config.toml
model = "image inpainting model"
train_examples = 245000
crop_scale_min = 0.8
color_jitter = 0.1
activation = "gelu"
depths = [8]
kernel_size = 3
stem = "single"
dropout = 0.05
residual_init = "none"
optimizer = "adamw"
eps = 1e-06
ema_decay = 0.995
warmup_steps = 2000
Rows from block 3 of a small image inpainting model, named by matrix and row number. Rows with one number belong to one channel. Each number is 200 + 20 x the weight over its row's rms, rounded and kept within 0 to 999. All counts start at 0.
After each channel's rows are labels from the 100 images, of 14976, where the channel reaches its highest value: "colour at peak" is the nearest of a few named colours to the mean colour under the peak; "responds to" is what is common among them. Only what is clearly more common there than usual is listed. The data: simulated grey scan slices of phantoms with and without marks.
# convs0: first 3x3 conv (model.blocks.3.convs.0.weight, 64x64x3x3, each kernel summed), inputs 0-63
# convs1: second 3x3 conv (model.blocks.3.convs.1.weight, 64x64x3x3, transposed, each kernel summed), outputs 0-63

convs0.52,191,198,189,188,224,204,169,175,198,205,204,193,189,188,224,172,162,213,212,208,225,236,201,168,208,186,221,202,237,234,201,167,205,194,191,191,163,177,197,222,179,258,217,200,223,176,177,195,184,177,214,211,217,198,208,209,227,205,223,201,175,199,221,200
convs1.52,169,217,203,231,197,208,224,180,191,194,176,184,199,201,169,224,181,199,189,205,196,198,190,222,187,213,185,202,187,211,208,223,213,189,218,218,218,221,187,171,206,151,169,207,209,180,215,175,198,188,168,174,185,226,186,174,170,157,174,180,205,177,157,198
colour at peak: white
responds to: chest; several spots

convs0.8,160,177,214,182,184,213,221,214,164,221,192,174,171,214,186,220,190,201,204,197,194,238,193,207,236,173,207,163,219,199,207,156,185,203,192,183,210,193,193,230,185,177,189,173,223,210,179,177,170,194,194,209,167,168,208,173,209,186,219,211,187,186,207,214
convs1.8,229,199,182,219,181,212,211,206,208,181,179,201,201,196,190,189,188,225,179,175,196,139,209,186,173,232,160,189,208,208,198,184,195,211,180,203,167,176,210,190,184,215,209,209,195,168,235,214,210,201,187,233,190,215,216,196,183,197,135,187,204,204,191,182
colour at peak: white
responds to: chest; noisy

convs0.28,225,196,205,159,188,202,211,176,182,217,203,202,172,222,211,187,182,206,200,194,206,201,204,197,185,194,204,169,239,213,226,194,176,195,178,171,210,171,207,190,208,175,195,191,219,198,171,211,186,196,190,221,196,184,244,182,225,195,220,137,162,227,221,204
convs1.28,183,203,201,249,190,197,178,192,214,198,180,188,224,184,198,199,187,211,232,174,182,171,210,191,201,197,172,224,189,174,171,199,179,156,223,218,166,208,213,174,196,213,188,209,179,191,229,186,212,181,188,188,209,217,136,189,188,190,206,232,193,194,200,210
colour at peak: white
responds to: limb

convs0.37,192,212,166,220,192,213,178,181,215,207,186,183,196,177,172,179,188,185,208,196,161,172,189,190,187,133,222,178,200,217,215,178,218,219,222,170,207,194,177,210,202,182,191,189,214,207,204,179,198,184,211,217,193,161,179,172,200,190,236,173,196,226,184,193
convs1.37,179,202,208,131,225,207,172,183,225,194,215,212,216,209,215,215,190,220,199,222,217,208,240,201,234,182,220,220,185,180,184,215,209,200,216,237,189,212,181,229,199,203,202,191,197,234,197,236,183,220,191,191,204,213,195,196,202,162,208,231,203,169,202,210
colour at peak: white
responds to: chest; several spots

convs0.43,170,180,185,186,182,167,176,225,210,216,177,206,193,215,199,178,187,193,202,194,188,191,193,196,176,184,164,181,189,202,208,185,190,189,215,218,228,210,176,197,210,170,193,192,215,152,208,168,211,173,205,181,197,178,154,202,214,163,246,180,200,214,174,179
convs1.43,213,189,212,200,221,207,181,194,191,188,227,205,168,159,214,196,182,200,192,184,217,166,225,180,207,213,197,232,199,199,167,168,204,201,191,181,207,187,182,231,199,256,182,196,194,192,164,185,197,210,195,206,195,224,248,183,198,231,184,219,180,167,193,221
colour at peak: black
responds to: noisy; head

convs0.15,163,199,195,224,188,190,183,190,193,210,222,211,162,213,180,193,188,172,183,200,201,218,216,237,165,181,181,181,218,213,206,177,203,192,218,203,228,157,196,215,194,180,191,195,251,187,223,196,206,207,206,190,163,213,175,171,191,170,218,221,163,199,208,189
convs1.15,193,190,175,141,232,221,234,193,215,179,196,200,193,211,179,197,197,208,228,182,185,213,203,155,208,173,178,185,203,223,177,204,189,204,172,210,188,185,221,211,198,210,249,193,172,199,183,201,185,187,187,178,208,175,171,190,196,237,201,208,196,192,163,205
colour at peak: black
responds to: chest

convs0.30,174,229,193,187,179,161,211,181,177,188,203,198,188,196,230,187,183,177,190,224,188,208,232,216,225,185,165,199,212,187,195,186,213,207,182,177,195,184,194,223,199,171,172,197,255,215,157,188,195,183,166,195,179,180,193,191,193,184,204,210,203,155,209,215
convs1.30,171,189,219,200,174,224,177,209,235,180,163,183,212,201,185,212,190,194,192,174,177,158,194,192,151,207,233,210,183,191,189,236,210,205,216,203,224,210,210,196,182,195,220,191,171,194,219,233,209,204,199,199,199,178,205,175,242,219,170,192,175,207,178,190
colour at peak: black
responds to: head

convs0.35,164,190,191,181,224,198,211,190,213,210,181,190,190,174,180,200,194,198,186,174,197,213,197,189,185,171,185,162,196,203,193,201,198,206,215,167,233,166,162,239,207,214,190,182,201,206,187,203,164,210,167,213,164,195,212,176,210,180,255,179,197,183,221,213
convs1.35,220,172,206,166,209,229,221,209,209,187,216,233,240,233,235,221,202,172,215,196,219,220,184,210,218,183,196,202,184,189,192,187,221,214,180,225,198,201,204,158,177,214,206,210,214,184,188,184,210,167,255,183,198,218,201,224,185,180,184,193,172,209,184,199
colour at peak: black
responds to: belly

convs0.12,156,184,181,169,210,175,188,217,206,198,225,177,189,185,189,203,160,171,147,219,207,217,192,175,181,176,212,192,198,214,202,207,221,215,209,192,197,207,182,244,211,167,208,203,216,194,190,200,197,174,188,199,214,188,196,151,198,186,232,235,188,190,190,190
convs1.12,197,222,204,205,238,202,197,155,177,192,215,162,225,177,205,208,216,211,183,185,179,191,217,187,213,195,192,192,202,179,195,193,186,141,187,205,201,213,203,151,190,192,178,161,206,174,210,213,173,201,175,167,194,169,188,180,189,182,171,183,187,186,201,206
colour at peak: white
responds to: limb; ring

convs0.16,184,199,232,206,197,191,184,192,192,211,199,209,163,169,196,203,198,181,203,198,202,192,176,179,189,191,147,202,194,208,177,222,231,181,210,205,196,167,181,215,215,195,224,199,188,204,158,202,191,163,151,197,143,210,226,209,183,203,220,202,169,197,195,197
convs1.16,189,192,173,222,211,179,210,190,203,203,184,170,182,211,201,155,208,153,193,183,206,190,205,217,180,188,190,220,214,219,173,181,180,205,151,182,170,211,213,159,157,167,185,186,223,178,203,193,196,234,222,192,208,179,200,186,200,212,195,202,212,207,181,179
colour at peak: black
responds to: chest

convs0.22,165,207,189,189,179,175,192,187,206,195,199,203,210,235,225,167,187,199,196,178,203,220,188,201,192,162,181,175,174,202,201,155,227,208,220,212,212,211,155,198,167,220,204,172,243,173,175,181,187,174,189,215,187,191,202,180,191,185,205,206,171,197,208,223
convs1.22,209,227,204,202,182,231,227,219,190,208,227,224,188,188,189,166,204,244,210,224,198,214,209,189,181,211,204,217,202,215,216,207,208,176,204,196,210,201,217,198,235,167,207,234,193,208,182,222,212,229,200,213,228,223,222,156,222,194,229,172,217,227,164,187
colour at peak: white
responds to: head

convs0.58,168,171,201,183,210,202,189,190,221,189,204,205,171,201,181,196,181,199,218,180,204,202,211,194,182,188,230,182,184,188,221,194,167,177,261,222,208,199,147,245,183,181,197,202,230,189,217,177,231,194,232,199,187,181,172,188,194,203,199,185,207,191,185,192
convs1.58,207,210,201,201,202,196,222,252,156,200,213,220,206,222,210,215,203,173,186,186,178,188,178,209,208,180,204,210,237,205,193,213,184,206,186,165,172,220,199,177,212,176,220,183,175,175,197,189,232,199,214,186,141,212,174,209,176,194,198,188,166,215,195,206
colour at peak: black
responds to: noisy; chest

convs0.40,203,187,194,222,198,206,195,194,194,209,201,174,186,191,191,195,182,183,196,188,178,193,198,204,194,197,182,155,215,210,218,190,219,235,260,165,202,176,193,230,210,192,206,163,222,205,181,196,173,167,174,190,182,148,183,179,205,173,220,195,210,194,170,208
convs1.40,205,207,196,217,126,183,213,213,193,195,202,207,197,207,213,200,211,132,202,191,189,194,149,206,200,217,210,212,176,193,193,196,214,201,143,212,206,190,202,179,190,185,194,212,153,189,190,200,204,218,206,203,212,193,217,201,194,203,208,188,172,198,231,192
colour at peak: white
responds to: noisy; limb

convs0.10,196,180,172,203,154,231,210,217,213,230,205,177,180,202,182,174,180,186,185,209,194,210,187,183,236,202,210,191,179,193,220,180,241,176,210,214,183,210,191,217,212,172,184,198,230,210,207,193,178,178,182,205,191,174,209,187,220,146,224,218,205,163,184,204
convs1.10,212,214,184,220,171,199,195,182,161,133,211,176,189,185,206,189,186,215,206,172,176,186,203,206,161,215,230,208,213,209,202,182,236,191,190,202,198,194,196,191,209,210,194,190,195,177,249,193,246,198,213,189,211,202,180,176,190,190,189,192,193,181,240,191
colour at peak: white
responds to: limb

convs0.54,189,206,183,186,220,179,156,173,199,199,202,215,210,191,186,198,213,177,185,156,188,202,208,160,189,197,207,162,208,195,186,169,175,201,227,159,250,177,203,195,165,188,206,189,227,180,190,207,227,183,225,208,200,173,209,214,191,199,234,194,196,184,211,195
convs1.54,187,191,212,216,215,209,181,175,194,217,185,209,188,227,231,191,221,192,222,222,195,243,172,227,214,235,215,223,222,220,222,241,226,178,190,204,185,220,169,215,208,212,227,227,183,255,218,197,204,194,209,201,189,204,214,224,201,180,169,205,209,196,207,195
colour at peak: white
responds to: chest

convs0.19,180,203,188,201,234,195,187,178,224,179,205,200,207,215,191,182,182,198,181,192,185,178,231,213,199,172,195,229,185,238,210,216,215,227,178,194,225,144,222,197,196,193,205,199,251,193,177,179,183,208,197,199,148,190,209,191,223,205,220,204,166,217,207,200
convs1.19,208,185,234,208,166,172,195,178,192,212,200,211,148,181,203,192,214,183,155,221,195,198,191,172,186,197,185,204,222,147,174,181,232,185,182,191,179,186,196,194,188,194,188,188,157,217,232,204,191,207,210,212,214,200,199,195,209,185,179,185,241,192,191,189
colour at peak: white
responds to: chest

convs0.3,169,195,237,223,181,194,140,173,169,199,196,211,206,187,156,168,184,201,164,160,189,220,202,193,209,196,209,189,196,217,204,224,190,183,197,192,202,189,177,208,203,212,212,207,208,184,168,180,207,187,233,201,186,208,180,203,197,201,244,223,179,208,192,179
convs1.3,213,211,189,166,182,176,205,157,219,203,183,215,202,193,199,219,179,212,164,231,213,209,196,209,197,218,160,216,217,217,210,170,193,246,171,169,174,198,180,167,183,175,202,212,192,210,233,200,162,170,190,200,185,186,210,218,198,183,176,190,201,194,213,198
colour at peak: white
responds to: head

convs0.29,200,180,178,194,196,175,185,204,188,190,196,174,192,209,185,165,182,214,191,199,201,194,255,192,160,189,200,174,205,228,210,207,213,208,210,193,232,199,169,216,199,189,199,160,237,181,177,180,185,174,193,193,180,173,211,161,232,198,236,190,225,192,185,186
convs1.29,211,216,221,210,138,206,208,211,168,203,218,214,190,194,206,211,207,140,197,195,201,220,138,194,236,209,208,205,188,198,198,218,210,195,160,186,170,190,205,188,185,194,213,217,176,219,212,206,205,219,211,217,212,184,211,208,220,187,199,177,180,211,228,187
colour at peak: white
responds to: limb; noisy

convs0.59,217,182,238,162,216,222,192,190,210,199,177,220,177,181,189,213,233,182,187,190,193,190,202,178,164,199,172,187,191,215,202,226,204,188,218,194,214,165,173,211,184,187,203,210,237,200,176,177,206,175,181,165,193,169,186,166,187,190,234,206,188,202,203,163
convs1.59,222,212,147,200,181,176,201,191,200,207,182,165,188,221,198,190,180,196,244,211,219,238,213,208,210,215,193,203,208,204,214,182,184,173,217,190,173,209,194,200,186,201,209,162,197,239,213,226,189,213,210,249,189,202,218,234,201,220,207,203,201,210,164,174
colour at peak: black
responds to: limb